python train.py --model="sound classifier" --dataset="simulated sounds of rotating machines with and without faults" --train_examples=39062 --gain_aug_db=10 --n_mels=64 --hop_length=320 --input="log_mel" --spec_augment=true --win_length=400 --targets=["state"] --num_classes=2 --arch="gmlp" --norm="layernorm" --mlp_ratio=6 --layer_scale_init=1.0 --patch_size=[8, 16] --layers=12 --width=128 --loss="cross_entropy" --residual_init="none" --optimizer="muon" --muon_scale="match_rms_adamw" --learning_rate=0.0035 --momentum=0.9 --nesterov=true --orthogonalizer="newton_schulz_5" --adamw_lr_other_params=0.0024 --max_steps=27600 --batch_size=64 --epochs=45.2 --lr_schedule="cosine" --final_lr_fraction=0.1 --warmup_steps=1380 --weight_decay=0.09 --adamw_weight_decay_other_params=0.01
Rows from block 2, named by matrix and row number. Each number is 128 + 24 x the weight over its row's rms, rounded and kept within 0 to 255. All counts start at 0. Numbers have three digits each. After the name is the row's rms in percent of the matrix's.
# f: spatial gating (model.blocks.2.mixer.f.weight, 64x64), inputs 0-63
f.0 124:036121111152181163187108117134108109098116125116122146116095122188128119124121142123138160123129127133152099117112126136094103109094166144127141122131114116143124113129134098116099140138107141
f.1 115:114051151149174224168148147108085139100144103118133105109120115135121142132098138134145096146115118134125126108109146124144093111136122131135133124091113098145146119139113116127123147114121124
f.2 106:149166049175171138198110114108133092114156110137149152120130073121113133128121099135171130119141147120107153153109119147128127130153147111121137142124100143135126100140136113109112140120103141
f.3 097:142146132076140185146109084112165074111111120128104144096132154130116146112143118109106133140142178109106099141078133157126141155101142094103111173132161129140145126142130100154122151135126135
f.4 120:229127154143045164147162091096098107098095128128103126117127152100135127144134118117108121123126115143115112172123113117123118150120116150128131136114104119125110133143120130137138098117118128
f.5 104:184156165179141077162170129089095117081122131111130114108111156124097109112126111099148104098102164126119163141088098127141115111128107109117117139127102084122118126117139134132107106136118124
f.6 087:147110164185127169110134126123147148118133082138107142129069114150136142150144129104131154120129107140084142138159159110131136120149094106167099145085107129148169118099106162151140109131114162
f.7 090:140120132138130119067060162111131134158103179124109149114159146125102168157106159104144160124175105117121135140084106133133113130121116137140126147142147133110165148149125126128119175124169135
f.8 130:129109130133081101094155105130172208147206190123147129087097106123132109105115136098111129127125108149134117152120111144110121126123103109137111138112119121101138116126114113136119102126134129
f.9 092:121130142125122091087125209075169154139079127113136138085118118127125131153120140128150114113122108095154116143139114166151100159131096115146153137070121150127142141140122159119112123129129152
f.10 090:105148097117110107126122180099114201194144149141122101116113103120100111151089112119136141140133118134090124104126098141123103104094114169134131100120129133145092115140143124148140101138105170
f.11 105:108117138112171134151111139132158084133179147149119159128101118113121120136130106074127171097150101095170147130102104132128115153076141084125131138164089110118123120135144112112086104144111130
f.12 112:084139118142121120132136184160177146098213133112133139127118121110110139176110131109122115115115120111151131072128135128131133147097113104094096110136130086125091135124143122118155093132141136
f.13 124:100123138120146088132112181193160184145040157134124114104108082094084121133114108117121132130145135114112121113125110148131087147120142127131138126138126113129124123109114141105109143127127128
f.14 082:133176133064145102151126185125133132151143097100117153124132148102145132139086119149089076157119128131117099108130116140121096134133084180150139116145161111148128107132122116114138124155162136
f.15 079:133148134120158122122111152140132143117120144050131146091108137117136138098130092168087130116183114155141121134144143133171153088127105157120136155112140143123131111131191125157113146086146138
f.16 111:076123122152101112115141112114132106128129104128171113169180161167174117106120097106126133110131058140150137145128147136110140124142107120144137089143125128129125122140054104123144114145146117
f.17 102:154093135163130115128151113079140112138154104138213133155156157143150140114054114082104110115108132089121149113154119132121104123125117159121110146118119111112113108129140088136130133126119132
f.18 112:146174051169137161146137122151119164129163142140149192128157160132155138121134090108124147108128128111087131131132124122129106086109125115131141108118107101130107122124136112072125115107138110
f.19 096:163129115097109107117099116116126112133106121143164167169110180151160116129130149098084133139116101099131078144122105139145127130084099138130130138127110039109127127135133112106108132148112135
f.20 106:150127133106105132164116122130112113114105113126146189166166094199170149107118083114107128100145131125132134078109120137126099144124115117139116155139116159098104111151140126148101081131113126
f.21 112:107138141099162113096139103116120155106141110117177136156174146114190119130136127105124061143108129126141137124083117134123117130116132058119136109133131138123090127117150138132133125065136135
f.22 074:112162164108091151129128131149122147122181116122177136144135149070139147139129105110149094095184131111161094144096120122122110170157123103113153145120137164144133102143123130089125120159139117
f.23 093:160131144123155147113137169131107154103100132092137162168078134155167166123111094152095094119162130124136136135088138142118151171117125142127109160142124109123120160102129090112135173146140164
f.24 104:071142132141129138110135080120161143149114132137094117115137132135110148159129141138192198154131098123102108119164134132052146122134130119140104092104133138131125128138088108138121143114130128
f.25 103:140045119095113127143104148099147155122125118139089116138129136164112156148112156154189154165137135077126132121125101120133090140123127103116099138091152134128131142119133080102113110121130131
f.26 100:169129068154133128135145119167091148139120152116134149127134118111109121178143111166201169158142101111112135099144106148147110100080140128125127142129102119102110122130083118118115131111123110
f.27 109:139147113083169127111136154102120111108127140131153138094132109133106128171141166116155171189115117088140084115111112118111101127089153143132123129144089067122115097151123122133106098134143124
f.28 095:166129134119096158139136101132125143134128106124157134117093120121101127146126160193134186162134140134140111097119121120127123114114073136122141116123107140073079125127137140088119066102146114
f.29 098:140130141141095112125139169140137111070125120106104144122097140129118145169180179159177107184147117139115134123088120119141131126115136108123139095124103122133072129141122090136146123093110150
f.30 069:135130138149099142106119127117147116113185194142115127134106147135110130120164168166147102180128126113144149099141136154118088101157140091113123153114146102089154149081114156121137143144105133
f.31 075:139174153104142115147137144105133158114198121143154125134129120125127101109113149170128157086131104170098141118131108117158129172098141101162113165126125122134097126144150115121169128165128174
f.32 111:133169133133110119133127125117142129128117117130135134119128102125124131104110131125142129116125036190190183175159178145116121096096139112122119089101114127126119120129110127116125130098126131
f.33 101:111098118139147129124145129097162117128098112109161110140140122113125154098121115139123118109119145046178158161192178128114095098099157146121135119089126122109134108134118103121133105119144124
f.34 110:132116116134141120121126124151095109129108109119082127137132119160114120133110113137105096098158221137079150192155177116114151095147121121110133112122140088122127123131127108118122139102118151
f.35 105:141127140118133111116127146141110113163117116140113090123126128135107152126130081093133129104140186189176086138187184115098139118112130061129132144111123116113114112129108129129115113137133129
f.36 104:141118122109128118130102089111145127094156127128106123107146114151122125129120121132100121126134165195147191043160184118101123138130106110106122134125126113098120113146129102131116090143117121
f.37 106:157122120115100138126143091132096148114132126148114135129127124118115123126113134111111100127124174178193164173072178113115125127097121107122139152104117104157094104137098130099107108094098137
f.38 083:159125094142137128137108129142107143152127148113138165157095142129164123106106130191113114127116129132133120106149082216141160136073137123108128161106114143112121135144163130152129122099105123
f.39 073:106143145168091158118148131124113090166118173126151168155131128135097169145138118140102119137139167141164133158162129109144138124146091144146099116105136156143166142093125071118120131129089153
f.40 095:112139131137140136134137149106150154144104119135126112135106126158097128137113113124127151131129098156119139097131112121076175191176179124159137111129102103136090099141062126111129084106134137
f.41 106:132118133089122104103161152097128100128113130123092113127107140118134129130126095103142147105153140098106169133099130132152084124204177166187136113128152107125104160118104113127121112146114135
f.42 112:136145142119139124134137121145122163136125116135128114129160141122121108112110106158141126104129162094120100130110139112193143060186180177174116116129107130103132095146103114092110114110114132
f.43 115:127121122097127093118126150141133113110154153118107100132126130138116129133143142114122093112138141124121109090102104141140189143069163206172149160133095120100122106111096113118105122094102126
f.44 107:118160111110099126130138102121112136135123116121131122106129122119133129128150131098131115112143128134175151085134119120179187170179084150184115103127097100089095119129085107106132124097123112
f.45 113:128118128158126130125129128155110135143088098135137135127085139129110130134078113126112133136113130139123115137100106146155149179198175055182121142094139110116123116117105112134086138124129119
f.46 077:101154110151160113095162136123118110101144141142149122087138157169150108156103139161097142151131127128128118117086134152097132166120167145073097139130141115136101110092126191146142110132103122
f.47 079:144127133187100107136113104147164134129155156112126121117111125174134176155094098126133097149128132152124109144127128125162132138167088193068125139106110138175140147114123131127133118123147141
f.48 089:089126149132145122115137090112110079160153127128099110129144099139110145122149105113101114113117080129133085111169093149089101114126115144132090114115173172177126166118130132105120098101132114
f.49 114:140124123121116126121147123110126157111093129138148135098136128129100154125097159132120127111153132089129131114118122122096103133137138150124104201097152177154162196113095100093089139089117146
f.50 115:158118128146123121119127148116123128116138114138126138136107114120137107106111143148151124097143130152106117111110098136083117091125105149116122175138067158176187174162070125096132120089113142
f.51 099:161149119073132091138160107104142127123145117113106080160110143126146115155128108128107114101126144123145111118104117155106129142129106134110134167172152096163162183138099082118112095095122107
f.52 114:137129115151122116136120125109112146120170120128122109112145115110136146135117104103067121111126135141131119095103117114114112152129141101120144172174206168076163161101134082104111139110119138
f.53 092:156115125106104126122140125174117120084107118142134118123124147122129110128129155118126101133145137123118114137103132123129172114118144124118126164186156166167120174134060114137114093051113118
f.54 073:134142127125129129127138118125117151121121126149150115179142139101162131121109196102156137138162118163136075133142118103156113112157135092157169168091108129153159078121114132135162123091113149
f.55 080:162162147108156109136153140122110116147097110151148142122123127113102182127082143119111170110092153143159106091135141149105144145088132143174132102163086133139139144122137113134127195135125128
f.56 104:137124124117153157102148123109120118117143130134118130096127097133141130091124102128126132116135107089089098133148123127117138161126105097114149081143141103118079140109077156147160150213143166
f.57 103:168062144103148152131120122135130115127137120106150098094110117135134111139118138124131106109145136083132162127111080120136103128097129140131106113119159150103107084119160128155205158154153142
f.58 084:078161104162112132110128120160117146139139113120137159111137095130129118125117068118104110116135141093112137154114113160168116102145145116116149134118048135133139126121148154099141157183162132
f.59 095:142103096113133140117158122100102134146153132121132103143149167142115122155124168102109107103128119146123104123110156150176133116083132110132109080068123098128141136123163183144113171157156113
f.60 113:144152155137062119148142114152112105108128123118115143144120105097132133121126115123105131119120167116146114095121114121098110117142104142095117136139134094120144142137153147180186075174189124
f.61 102:130129170114134099122128119116126096120152121142116132139144139138123136085127139151114084139136124163114100121059133117103110106135146114124132166100102112093105095123164159152162165098193149
f.62 067:103123170123158140139171150121147102145140148132135145135155098134113165141132104140128113084190117159108150132117115156108098173157142121126108121130088130178122148134169171124109096133134093
f.63 075:114128133159159160122146135090108140089154113190122127118169088174138171146119140123134100131126120172151103158107082155123151111146157118137108126127112137177093119106105132132148112134141110